From a checkpoint of a small self-supervised audio encoder (BEST-RQ): layers 8.
Rows from block 5 of a small self-supervised audio encoder (BEST-RQ), named by matrix and row number. Rows with one number belong to one neuron. Each number is 128 + 24 x the weight over its row's rms, rounded and kept within 0 to 255. All counts start at 0. After the name is the row's rms in percent of the matrix's.
After each neuron's rows are labels from the 100 clips, of 14976, where the neuron reaches its highest value: "responds to" is what is common among them. Only what is clearly more common there than usual is listed. The data: simulated sounds of rotating machines with and without faults. In brackets: how many of the 100.
# fc1: second MLP up (model.blocks.5.mlp.fc1.weight, 512x128), inputs 88-109
# fc2: second MLP down (model.blocks.5.mlp.fc2.weight, 128x512, transposed), outputs 88-109

fc1.320 084 [155 123 143 119  85 129 113 137 159 117 135  74  97 120 170 138 120  99 104 153 122 103]
fc2.320 075 [149 103 147 128 129 121 113 129 169 130 133 155 132 141 170 135 104 124 142 143 146 115]
responds to: gearbox (86)

fc1.291 105 [148 160 166 142 114  63 138 110  97 135 105 100 135 146 152 106  96 170 133 128  80 124]
fc2.291 107 [ 84 144 107  91 171 150 128 149 118 136 141 140 139 164 137 159 114  80 109  95 152 128]
responds to: conveyor (100)

fc1.76 113 [162 162  97 135  75  98 112 141 140 133 124 109  84 158 125 119 122 145 112 143 118 137]
fc2.76 114 [146 177 127 133 106 129 109 168 144  90 125 130  98 123 159 103 145 177 117 145  98 132]
responds to: electric motor (49)

fc1.321 109 [161 129 101 136  68 106 130 127 124 104 127  58  69 136 145 129 138 127  88 135 135 133]
fc2.321 118 [142 125 119 173 168 137 130 154  82 135 120 105 104 169 146 148  97 123 127 125 135 122]
responds to: fan (31)

fc1.305 111 [148 134  98 150  97 138 136 143 165 108 134 112 143 131 135 122 147 118 106 168 132 121]
fc2.305 117 [116 157 101  96 102 148  87 157 136 132 110 141  83 116 115 143 118 149 116 148 135 104]
responds to: reverberation (93); text has "room" (93); text has "reverberant" (93); compressor (52)

fc1.249 103 [173 132 129 153 115 133 100 139 109 137 156 116 108  89 119 144 130 110 135 192  91 142]
fc2.249 098 [137 138 145 115 120 159 146 108 134 126 100  94 128 121 118 151 136  91 112 124 172  76]
responds to: text has "speed" (87); compressor (83); speed: medium (83); speed change: slowing down (70)

fc1.123 058 [152 136 141 125  97 120 122 122 119 113 106 103 132  91 123 122 141 108  86 172 108 138]
fc2.123 032 [137 104 149 100 139 156 124 165 150 137 117 127 158 103  98 155 142 117 170 123 125 128]
responds to: grinding (32)

fc1.240 095 [158  95 122 110 120 132 148 152  85  80 131 120  80 117 134 154 132 125  66 157 110 156]
fc2.240 094 [114 106 151  91 139 155 111 117 168 184 126 166 155 114 113  97 128  88 153 108 116 129]
responds to: speed: fast (79); compressor (75)

fc1.504 104 [127 170  96  98 111 128 112  89 129 116 112  97  95 139 137 158 150 136 125 134 148 124]
fc2.504 103 [ 86 149  80 141 124 161 164 109 148 110 114 123 136 117 162 129 131  96 148 117 174  72]
responds to: speeding up (61); muffled (low-pass) (37)

fc1.288 083 [155 125 118 132 134 118 141 116 126  75 139 159 139 112 174 102 126 121 105 153  78 171]
fc2.288 069 [112 154 129 138 160 140 145 111 113 144 159 138 147 154 135 117 117 106  91 108 122 127]
responds to: conveyor (96); reverberation (74); text has "room" (74); text has "reverberant" (74)

fc1.455 112 [122 171 122 113  97  92 161 154 109 115 113 125 123  90 122  81 132 136 128 131 125 121]
fc2.455 112 [151  87  97 137 155 115  99 145 148 101 119 139 138 130 170 114 139 136 165 136 109 163]
responds to: quiet level (62); pump (37); conveyor (33)

fc1.260 084 [173 149  87 128  97  86 130 131  92 129 117  81 120 112 143 127 137 130 128 138  97 162]
fc2.260 076 [ 78 153 140  96 119 138 124 158 127 157 104 137 139 115 100 174  90 151 116 119 123 182]
responds to: bearing knock (43); compressor (39); text has "thin" (31)

fc1.56 109 [131 144  70 137 124  92 130 135 162 106  73  99  80 111 136 109 120 134 117 129 154 105]
fc2.56 110 [161 110 142 115 119 120 133 127 102 151 104 158 136 106 146 149 113 123 108  90 150 109]
responds to: piston engine (77); air leak (40)

fc1.217 048 [183 147 107 114  65 134 138 105 106 124  90  71 106  96  97 119 128 145 107 141 105 159]
fc2.217 031 [135  95 131 139 120 156 133 146 164 108 126 139 120 184 170 120 128  93 124 142 142  92]
responds to: speeding up (68); muffled (low-pass) (47)

fc1.165 093 [124 137 136 135 124 147 149 141 132 121 115 124 119 124 156 130 110 148 127 137 100 163]
fc2.165 081 [109 108 128  95 151 122 112 123 170 146  99  65 164 139 100 147 160  94 108 121 152 125]
responds to: clipping (58); text has "clipped" (57)

fc1.81 131 [126 109 149 134 107 136 153 110 102  74 123 115 128 137 141 153 110 163 111 106 135 170]
fc2.81 144 [145 129 129  73 110 138 127 156 128 133 119 152  68 134 141 145 114 117  96 108 147  72]
responds to: slowing down (72); piston engine (50)

fc1.495 106 [126 135 105 105 121 136 142  90 130 122 129  97 131 114 112 134 125 140  87 162 105 210]
fc2.495 101 [123  91 126 105 135 142 110 129 177 170 119 140 104 122 132 140  86 115 154 152 123 140]
responds to: electric motor (48); turbine (37)

fc1.220 076 [145 113 131 136 121 128 163 129  95 137 102 113 109 134 150 120  95 122  82 163  94 171]
fc2.220 070 [102 129 112  84 119 148 120 134 124 137 114 129 110  82 124 151 115  78 155 118 149 146]
responds to: slowing down (75); compressor (34)

fc1.266 098 [126 121 125 140 121 124 141 140 155 122 130 123 146  93 125  81 134 127 119 127 107 178]
fc2.266 097 [110  77 130 103 132 110 135 130 113  79 135 128 118 152  75 134 154 160 157 188 146 128]
responds to: speed: slow (79); gearbox (60)

fc1.491 067 [145 155 118  81  75 118 132 109 150  89  80 121  81 113 148 109 134 134  58  97 106 155]
fc2.491 058 [160 134 144 144  85 118 146 130 136 135 122  89 146 113 135 111 128  83 150 135 142 127]
responds to: quiet level (87); muffled (low-pass) (51); piston engine (40)

fc1.113 109 [157 119 136 138 138 135  83 121 150 101 126 112 142 115 133 105 157 110 135 167 129 145]
fc2.113 120 [163 147 134 129 101 126 142 107  83 103 123 133 125 147 143 139 131 181  89 145 132  73]
responds to: reverberation (100); text has "room" (100); text has "reverberant" (100); conveyor (92)

fc1.262 104 [117 117 145 128  86 144 136 107 165 125 117 142 111 146 144  87 151  75 139 137 143 149]
fc2.262 108 [142 162 126 138 131  99 120 153 152 128 125 119 128  83 118 165 153 139 123 148 130 160]
responds to: reverberation (94); text has "room" (94); text has "reverberant" (94); conveyor (72)

fc1.50 077 [130 141 103 150  92 131 157 135 107 126  96  79 128 122 120  87 117  93 125 144  96 121]
fc2.50 069 [171 166  91 126 162 110 118 123 119 140 111 144 137  96 120 149 114 129  84  73 105 148]
responds to: slowing down (67); turbine (49)

fc1.494 104 [113 128  77 108 154 119 130  95 130  74 135 120 167 138 156 137 132 144  83 145 109 150]
fc2.494 112 [150 143 129 176 166 101 116 119 114  94 104 131 165 141 135 110 135 147 177 136 130 134]
responds to: conveyor (99); speed: slow (74)

fc1.386 094 [147 117 121 153 109 144 138 139  89  64  71 102 134 106 136 106  92 173 143 141 125 188]
fc2.386 089 [121 138 124 118 108  95 157 130 176 137 109 109  92 136 130 129 125 134 135  95 113  94]
responds to: pump (39); compressor (31)

fc1.364 101 [144 116 140  97  93 117  88 129 138 110 108 145  52 122 118 127 148 117  99 140 124 167]
fc2.364 095 [118 132 127 167 118  94 160 155 125 128 116 146  63 143 122 114 134  96 114 136 158 128]
responds to: reverberation (97); text has "room" (97); text has "reverberant" (97); conveyor (58)

fc1.333 088 [153 137 118 101 135 175 122 132 124 109  81 108 145 121 159 118 115 111 108 163 111 152]
fc2.333 085 [130 154 141  92 137 141 118 122 133 160  75 155 137  91 142 136 123 166 168 148 120 139]
responds to: state: faulty (93); bearing knock (59); rattle (57); muffled (low-pass) (40)

fc1.304 107 [142 112 134 143 139 153 159  50 114 110 133 119 142 101 132 147 154 115 132 114  93 164]
fc2.304 105 [117 106 140 107 104 131 118 156 111 136 121 148  94 121 130 120 111 141  84 122 129 103]
responds to: speed: fast (73); compressor (44); thin (high-pass) (35)

fc1.370 136 [142 142 144 133 144 108  81 132  91 120 112 109  81 126 136 116  93 152 123 110 128 162]
fc2.370 139 [136 129 142 124  96 132 131 105 150 145 114 105  82 150 148 112 113 103 134 106 133  71]
responds to: piston engine (40); compressor (33)

fc1.450 088 [160 158  72 119  82 123 163 102  89  60 108 142  78 105 176 136 178 122 113 138 135 133]
fc2.450 080 [109 136  81 129 113  89 134 102  93 106 117  97 122 117 115 118 163 106 113 125 159 124]
responds to: bearing knock (38); compressor (36)

fc1.447 056 [173 139 107 126  94 132 138 115 154 127 122 134 153 109 128  97 118 150  91 118 108 170]
fc2.447 046 [116 159 133 176 112 111 152  93 158  68 156 130  78 125 162 121 137 129 102  98 133 109]
responds to: quiet level (71); speed: slow (67); pump (47)

fc1.100 107 [154 125 117 146 117  93 154 113 103 107 124  78 118 146 127 114 129  99 111 120 152 124]
fc2.100 107 [122 103 136 140 148 135 137 112 176 157 100 122 140 139 111 102 137 124 127 101 143 109]
responds to: turbine (43); gearbox (35)

fc1.395 109 [128 118 132 179  85 147 135 101  91  96 127 115 174 151 143 115 121 118 137 108 122 141]
fc2.395 107 [113 150 155 126 147 112 129 152 121 141  78 123 127  95 139 107 127  88 119 120 139 155]
responds to: piston engine (51)

fc1.337 109 [144 127 146  99 129 143 121 107 119 107 114 142 121 129 124  99 128  69  96 118  94 140]
fc2.337 112 [106 140 138  91 134 105 111 121 155  99 111 148 111 144 136 119  96 149 160 140 141 155]
responds to: gearbox (88); speed: slow (65)

fc1.114 106 [181 150  91 153  94 156 144 131 136 114 122 136 128 125 169 149 130  50 155 148  65 114]
fc2.114 113 [143 132 159 115  84 143 159 151 117 126 106 121 114 133 113 133 146 114 143  99 143 101]
responds to: thin (high-pass) (41)

fc1.322 054 [141 139 123 132  89 116 150 133 123  86 123  96  96 134 133 160 123  61  87 130 120 139]
fc2.322 038 [135 125  96 134 133 163 153  56 115 105 107 142 128 131 103 157 160  94 114 112 108 113]
responds to: turbine (30)

fc1.503 108 [122 166  73 121 110 124 172 134  95  71 122 129 147 145 126 123 115 132 120 145 119 147]
fc2.503 110 [148 144 134 119 115 137 105 121 140 108 124 111 125 103 101 122 154 143 140 124  82 142]
responds to: gearbox (39)

fc1.252 110 [135 118 125 112 113 143 125 153 130  96 119 140  74 100 121 132 126 125  97 148 137 141]
fc2.252 117 [125 122 102 113 184 137 136  80 105 104 107 150 144  84  94 113 133 126  92 129 118 166]
responds to: reverberation (98); text has "room" (98); text has "reverberant" (98); conveyor (90)

fc1.340 105 [132 107 117 136 133 115 175  99 143 100  94 120 125 118 152 100 106 154 128 121 137 195]
fc2.340 100 [133 105 169 152 138 150 115 147 121 134 146 168 100  87 112  99 102 127 150 153 118 157]
responds to: piston engine (42)

fc1.52 114 [111 126 101 150 121 152 132 152 100 134  87 141 115 164 120 147 134 155 138 130 112 145]
fc2.52 119 [141 121 148 104 132 104 169 159 126 128 132 171  95  89 139 130 125 103 146 119 105 180]
responds to: slowing down (62); compressor (48)

fc1.419 110 [150 148 121 102 129 127 137 111 132 120  92 105 152 122 144 150 122 115 140 103 120 121]
fc2.419 114 [ 86 132 139  94 135 109  85 126  94 107 133 135 132 122 131 103 123 146 103 122 109 139]
responds to: conveyor (97); quiet level (77); speed: slow (70)

fc1.310 093 [123 113 130 143 100 149 182 105 127 156 111  91 152 150 150 111 125 146  60 144 142 156]
fc2.310 091 [134  84  94 155 128 100 120 113 168 140  96  84 106 117 170  84 123 140 113 138 115 139]
responds to: speed: slow (65); compressor (60); muffled (low-pass) (34)

fc1.330 094 [108 162 124  95 123 126 164  95 141 137 114 131 119 137 108 102 144 126  70 133 156 121]
fc2.330 087 [121  92 119 135  94 138 111 163 116 172 136 116 129 117  94 131 149 116 127 126 142 166]
responds to: thin (high-pass) (70); turbine (33); electric motor (30)

fc1.405 105 [120 158 130 132  98 128 131 142 160 131 114  92 114 102 142 109 106 140 104 116 130 154]
fc2.405 100 [100 134 102 101 109 123 143 147 132 136 136 126 123 133 135  88 113 157 102 117 114 108]
responds to: muffled (low-pass) (37); electric motor (34)

fc1.385 104 [153 116 122 120 151 138 106 137 136 118 134  86 103 145 140 136 107  86 148 162  89 150]
fc2.385 109 [137 119 137 165 153  95 115 138  91 151 118 102 151 123 156 171 115 146 134  72 136 114]
responds to: speeding up (60); electric motor (56)

fc1.311 101 [160 124  82 136 103 141 135 131 113 140 100  76  88 108 127 124 102 109 132 121 115 138]
fc2.311 096 [ 83 108 116 102 147 122 112 102 159 138 162 135 138 161 134  72 121 149 157 140 108 112]
responds to: speed: medium (77); piston engine (44)

fc1.389 123 [133 105 124 165  91 133 152 115 115  84 136 128 127 117 135 106 115 126  70 153 112 142]
fc2.389 136 [124 118 151  90 134 170 117 130 128 161 116 220 132 127 121 159 123 100 111 106 119 130]
responds to: speed: fast (100); compressor (96)

fc1.284 105 [122 175 122  90 102 128 130 143 101  54 120 129 145 135 186  54 134 127 132 121  97 172]
fc2.284 109 [ 99 168 108 157  99 133 143 139 105 117 120 136 113 112 113 139 106 113  83 109  98 140]
responds to: speed: slow (60); pump (54)

fc1.215 108 [133 126 111  94 145 130 134 127 161 125  76 126 125  95 145 135 114 127 107 150 141 137]
fc2.215 108 [ 95 145 138 130 116  97 123 132 118 185  73 171 126 137  99 111 160 118 134 124 117 156]
responds to: state: faulty (99); grinding (61); rattle (52); piston engine (31)

fc1.496 097 [173 125 138 166 129 125 130 100 103  88 126  68 100 143 142 137 116 128 103 144 144 160]
fc2.496 092 [117 138 160  99 150 157 116 106 146  86 127 161 135 134 164 131 131 149 128 109 108 139]
responds to: slowing down (77); turbine (52)

fc1.27 112 [137 119 151  98 109 140  85 144 156 103 117 120 127 153 130 125 156 122 111 148 134 151]
fc2.27 112 [113  90 154 115 128 152 136 129  58 102 116 127 125 124 111  97 142 114  88 102 109 105]
responds to: reverberation (100); text has "room" (100); text has "reverberant" (100); conveyor (99)

fc1.214 118 [106 113 116 142 133 114  79  99 138 117 150 125  84  89 122  94 113 122 156 117 128 156]
fc2.214 117 [123 120 144 140 131 105 107  98 139 117 133 126 175 117 119  86 130 174 143 105  95 133]
responds to: pump (51); imbalance (33)

fc1.255 098 [131 142  92 121  73 115 153 101 121  98 143 137 159 111 134  95 102  98 132 100 100 160]
fc2.255 093 [185 144 116 137  92 103 115 150  94 139 109 147 115  77  99 122 161 111 126 129 138 118]
responds to: compressor (37)

fc1.466 105 [122 107 113 119 107  97 141  91 151 120 144 125 102 120 131  73 126 157  82 133 150 154]
fc2.466 104 [107 115 108  99 146  87  98 106 151 134 147 141 187  97 135 103 132 134 149 140  97 183]
responds to: pump (36)

fc1.380 092 [137 156 138 124  75  92 127  89 133  83  90 118 151 112 110 107 162  87 114 116  86 162]
fc2.380 086 [102 136 172 111 124 121 121 141 113 148 130 173  84 167 137 121 101 165 133 116 124 155]
responds to: quiet level (99); conveyor (70)

fc1.74 086 [166 144 111 144  53 163 128 131 122 149 113 131  78 118 165 128  87  90 112 136 110 119]
fc2.74 081 [ 72  99 133 154 149 100 126 109 118 111 129 112  86 159 155  98 104 116  88 123 120  90]
responds to: speed: medium (76); pump (45); piston engine (41)

fc1.392 074 [171 132 128 128 128 155 114 137 110 112 143 125  95 102 183 150 110 117 104 103 103 192]
fc2.392 059 [121 184 139  91 166 140 148  71 110 115  95 154 114 100 149 118 116 141 112 117 147 106]
responds to: quiet level (63); muffled (low-pass) (31)

fc1.440 099 [158 134  97 123 128  83 114 145 122 113 120  69 113 150 137  89 115 123 119 167 136 202]
fc2.440 103 [127 130 166  99 109 116 116 120 111 159 158 140 155 133 109 118 168  96 143 154 106 112]
responds to: gearbox (67); muffled (low-pass) (31)

fc1.393 099 [165  64 137 133 118 138 128  97 174 136 129  96 102 119 195 101 160 110 127 142  63 150]
fc2.393 094 [120 138 127 111 140 154 140 157 139 118 102 147 106  93 125 130 132  86 123 149 130 134]
responds to: reverberation (60); text has "room" (60); text has "reverberant" (60); conveyor (53)

fc1.116 057 [138 120 135 139 111 152 121 111  90 126 108 140 129 100 170 133 104 119  72 123  97 170]
fc2.116 049 [114 132 131 127 121 125 120 128 161 159 140 107 136  67  87 127 132 166 100 107 120 143]
responds to: muffled (low-pass) (51); grinding (44)

fc1.9 059 [155 156 130  88  99 108 132 138  94  70  78 134 123 133 160 136 107 114 117 120 122 101]
fc2.9 045 [139 157 127 161 112 157 117 163 176 144 159 141 128 150 110 119 100 154 183 115 126 136]
responds to: piston engine (57); conveyor (31)

fc1.359 104 [137 142 100 111 102 101 137 166 121 134 143  91 100 105 112 125  78 149 116 178 107 147]
fc2.359 102 [128 102 121 156 139 112 106  91 130 110 150  93 174 128 114 153 142  98 154 183 183  66]
responds to: compressor (93)

fc1.253 112 [149 126 107 144 120 155 133 112 136 115 145  99 147 130 157 135 138  83 130 161 137 125]
fc2.253 115 [150  97 150  95  97 118 111 136 182 155 115 159 121 116 103 110 136 135 175 146 127 145]
responds to: speed: slow (76); compressor (53); rattle (46)

fc1.401 102 [167 128 116 147 136  98 127 104  83 110 131 107 134 108 117  96 108  91 129 126 141 155]
fc2.401 103 [180 140  88 137 150 152 127  77 100 135 134 103 109 118 126 153 115 114 130 132 107 127]
responds to: bearing knock (66); piston engine (54)

fc1.28 112 [156 135  94 140 131 130 139 116 124  76 102 141 115  89 215 138 114 105  94 130  68 110]
fc2.28 122 [124 117 141  97 115  52 134 143 123 174 150 138 141 145 105 142  95 149 161 138 142 150]
responds to: thin (high-pass) (62); gearbox (38); fan (35)

fc1.346 119 [133 146 106 113 132 116 108 100  94  97 116 103 154 118 111 125 176 103 110 127 122 172]
fc2.346 123 [117 124 159 116 122  93 118 136 129 152 175  96 121 108  80 159  97 105 122  97 153 109]
responds to: gearbox (79); speeding up (72)

fc1.406 112 [129 137 112  91 137 166 129  92 155 124 118 130 158  77 125 128 139 110 104 145 111 123]
fc2.406 112 [122 137  98 137 115 109 120 127 142 106 119 138 119 106 135  97 107 163  96 129 162 107]
responds to: state: faulty (100); rattle (58); grinding (51); piston engine (33)

fc1.59 108 [149 147 106 121 151 109 166 123 124  77 146 116 106 104 131 162 113 139 113 147 102 151]
fc2.59 110 [118  96 117 116 123 150 133 152 124 154 143 120 167 144 126 114 113 108 128 143 145  69]
responds to: compressor (51); bearing knock (43); grinding (35)

fc1.374 103 [124 116 112 155 133 125 169 150 135  63 107 135  91  58 186 142 111 130 105 158  82 131]
fc2.374 105 [129 138 138  93  83 104 135 146 140 193 181  86 150 133  76 130 138 139 149 135 152 128]
responds to: state: faulty (94); rattle (53); grinding (46)

fc1.122 117 [145 116 128 163 120 108 121 125  86  84 162 120 120 112 128 136 129 154 139 128 107 193]
fc2.122 120 [133 119 153  82 108 127 120 107 181 165 115 131  92 108 135 110 129 104 111 102 122  76]
responds to: piston engine (41)

fc1.365 104 [150 139 109 169 120 125 130 103 121 107 140  63  97 128 148 122  96 139 100 138  91 168]
fc2.365 103 [133 132 130 129 128 156 109 132 153 127  84  89 120 132 152 170 137 133 184 160 138 113]
responds to: slowing down (60); gearbox (38)

fc1.507 105 [168 145 134 126 131 124  86 137 174 140 125  81  67  93 136 130 135  92 119 151 128 109]
fc2.507 105 [139 122 107 101 138 108 117 132 129 137 162 123 141 104  92 163 112 105 124  99 152  95]
responds to: speed: medium (80); quiet level (72); compressor (53)

fc1.438 065 [146 145  69 112 141 123 161  94 132  84 118  73 138 116 162  98 116  83 109 123 109 147]
fc2.438 039 [112 135 119 145 112 106 137  66 198 156 145 109 146 114 123  94 144 145 118 163 153 111]
responds to: clipping (42); text has "clipped" (41)

fc1.199 124 [173 145 127  93 129 109 112 130 104 135 121 131  90 118 153 103 128 143  92 131  75 128]
fc2.199 137 [155 122 165 145  82 112 114 181 121 120 152 149 147 155 129 131  88 115 110 125 135 113]
responds to: gearbox (84); text has "speed" (72); speed: medium (65)

fc1.232 115 [186  92 116 133 124 129 127 128 100 132 122  83 104 140 135 146 114 132 111 120 112 116]
fc2.232 125 [120 145 127 128 108 132 144 144  96 155 111 137 109  83 106 149 129  96 125 110 157 124]
responds to: speed: fast (63); electric motor (51)

fc1.356 063 [155 136 100 143  96  94 143 106 132 110  92 114 119  99 139  77 144 119 111 173 131 145]
fc2.356 048 [113 122 141 132 136 102 146 171 105 108 149 108 102 133  78 129 102 186 135 147 144 197]
responds to: speed: slow (87); compressor (73); text has "room" (64); text has "reverberant" (64)

fc1.299 113 [133  92 113 134 101 133 135 140  95 128 110  68 108 100 119 115 120 104 106 155 123 149]
fc2.299 127 [163 155 156 123 161 177 130  96  94 163 102 143  93  84 114 117 101 157 123 103 113 108]
responds to: compressor (37)

fc1.39 104 [130 135 133 130  87 133 122 154 130 118 116 125 121 138 153 142 144 141 103  85 129 111]
fc2.39 102 [106 117 108 134 171 131 123  83 124 135 131 134 180 111 108 117 106 119 153 133 120 103]
responds to: text has "speed" (86); speed: medium (84); pump (59)

fc1.509 111 [150 103 105 153  87 132 163 112 106 107 135 113 118 119 107 144 148 118  51 131 143 152]
fc2.509 107 [112 131 145  98 111 138  94 173  98 136  96 157 115 187 168 173 124 151 117 148 130 136]
responds to: speed: fast (86); compressor (69)

fc1.369 101 [169  97  87 103 126 109 122 132 112  95 114 126  76 132 142 153 120 134 130 157 108 165]
fc2.369 101 [146 102 106 155 152  98 158  95  97  66  96 133 115 185 138 142 115 123 147 122 134 130]
responds to: quiet level (63); electric motor (50)

fc1.196 088 [141 151 125  97 109 107 162 143 146 112 135 153 104  89 139 130 124 104  88 115 109 192]
fc2.196 070 [ 83 109  99 141 125  73 166  99 115 106 120 121 141 170 119 111 136 106 148  95 172 138]
responds to: conveyor (66); muffled (low-pass) (32)

fc1.238 103 [125 127 167 137 122 136 136  89 134 137  69 119 138  85 132  65 119 165  89 134 137 106]
fc2.238 098 [159 130 120  95 131 152 133 145 110 139 133 109 139 130 104 167 160 112  95 186 107 154]
responds to: grinding (46); pump (35); machine: electric motor (31)

fc1.132 059 [123 143  76 136  87 131 112 132  98 106 167  54  96 133 129 136 110  93 118 115  95 164]
fc2.132 047 [161 167 139 159 137 123 162 121 134 161 122 127 136 115 132  95 158 103 128 141 129 160]
responds to: slowing down (60); muffled (low-pass) (39)

fc1.90 105 [112 144 133 152 132 132  95 126 117 105 125 117  73  99 162 122 117 119 172 120 107 168]
fc2.90 112 [110 114 125 125 179 103 123 100 126  80 115 127 168 139 117  85 122 149 149 118 106 126]
responds to: text has "speed" (77); speed: medium (75); compressor (40); machine: pump (38)

fc1.402 107 [136 129 117 114 126 102 111 111 163 111 103 111 147  77 165  98 103 124 126 148 117 130]
fc2.402 106 [130 154 116 109 151 149 135  88 139 149 140 138 123 107 117  98 141 147  81 141 131 157]
responds to: fan (61)

fc1.201 092 [140 114 143 167 107 130 129 100 154 103 113 105  98 158 192 108 117 157  95 118 102 113]
fc2.201 081 [115 168 112 118 187 166 113 107 152 173 118 149 127 134 140 138 162  93  89  88 111 116]
responds to: grinding (48); fan (35); imbalance (35)

fc1.60 118 [133 163 125 156 100 114 131  83  74 126  76 107  82 105 160 122 127 140 103 161 149 114]
fc2.60 127 [137 141 173 121 129 147 141 151 130 134 132 174 111 106 101 126 138 128 149 149  99 143]
responds to: conveyor (100); text has "speed" (69); speed: medium (64); imbalance (35)

fc1.210 099 [109 129  73 142  95 141 115  93 126 109 135 100 119 161 136 112 138 150  96 151 149 125]
fc2.210 095 [159 126 136 129  95 125 143 112 170 141 170 138 147  93 105 111 107 141 165 130 100 119]
responds to: speed: slow (71); electric motor (39)

fc1.510 106 [132 123 115 184 112 104 178  94 108 130 110 132 134  93 111 128 122 144  70 136 122 128]
fc2.510 114 [101 106 112 120 161  90 100 120 145 106 117 137  95 135 127 183 105 161 149 140 122 146]
responds to: state: faulty (91); grinding (60); compressor (36); piston engine (33)

fc1.186 079 [167 121 110 143 108  99 163 167 103  99  87  91  94 131 145 103 149  95  99 101 103 147]
fc2.186 060 [148 101 142 135 131 118 133 114 143 153 116 146 111 125 156 130  89 120  94 161 130 140]
responds to: thin (high-pass) (66); fan (46)

fc1.235 094 [156 133 127 140 108 114 125 115 117 111 112 157 133 123 193  74  83 126 158 148 103 143]
fc2.235 087 [143 153 111 106 156 100  79 143 141 109 108 104  87 103 141 172 113 170 169 128 141 125]
responds to: state: faulty (96); bearing knock (61); rattle (46); imbalance (35)

fc1.79 108 [159 139 102 111  99 127 149 137  58 135 127  93 123 136 119 127 131 100 126 117 122 103]
fc2.79 116 [134 138  94 157 139 141 140  97 139 123 158  91 171 140 168 131 104 145 129 128  96 138]
responds to: grinding (32); electric motor (31)

fc1.412 073 [141 114 110 120 107 136 147 101 133  94  74 122 116 117 135 108 112 101 141 145 122 143]
fc2.412 054 [140 121 181 140 119 142 119 132 149 152 159 115  82 125 108 109 124 142 104 105  69  80]
responds to: fan (38); electric motor (31)

fc1.127 122 [136 140 157 108 112 101 169 136 162 127 120  68 145  71 121 134 127 135 106 137 130 118]
fc2.127 126 [126 131 105 132 103 157 156 145 119  77 135 146 111 122 114 133 146  93  84 163 124 159]
responds to: text has "speed" (85); speed: medium (83); pump (47)

fc1.243 107 [143  98 140 125 130 110 113 154 152  89 138 100 148 130 121 127 108 129 122 168 140  93]
fc2.243 107 [133 163 137 115 128 147 179 135 112 164 138 167 144  85  88 128 152 111 124 126 112 143]
responds to: piston engine (41); conveyor (33)

fc1.94 116 [175 100 134 116 126 113 122 146  79 121 115 120 101 141 129 146 161  92  98 173 111 124]
fc2.94 118 [128 132 110 147 176 124 136 103  74 118 117 154 116 122 144 136  93 138 113 142 140 121]
responds to: speeding up (63); gearbox (58)

fc1.115 107 [164 159 127 122 109 100 103 111 154  96 126  88 139 126 175  71 112 116 112  98 110 137]
fc2.115 106 [170 145 126 108 117 150 146 127  65  91 133 128 125 130 107 170 109 100 150 115 159 146]
responds to: speed: slow (88); pump (57); air leak (39)

fc1.258 114 [137 107  88 177 123 139 150  97 114 130 113  99 108  80 150 100 129  94 152 171 128  98]
fc2.258 110 [133 108 121 143 119 120 112 178 140  99 130 145  82 130 122 109 127  94 112 101 114 147]
responds to: state: faulty (89); compressor (73); speed: slow (66); rattle (38)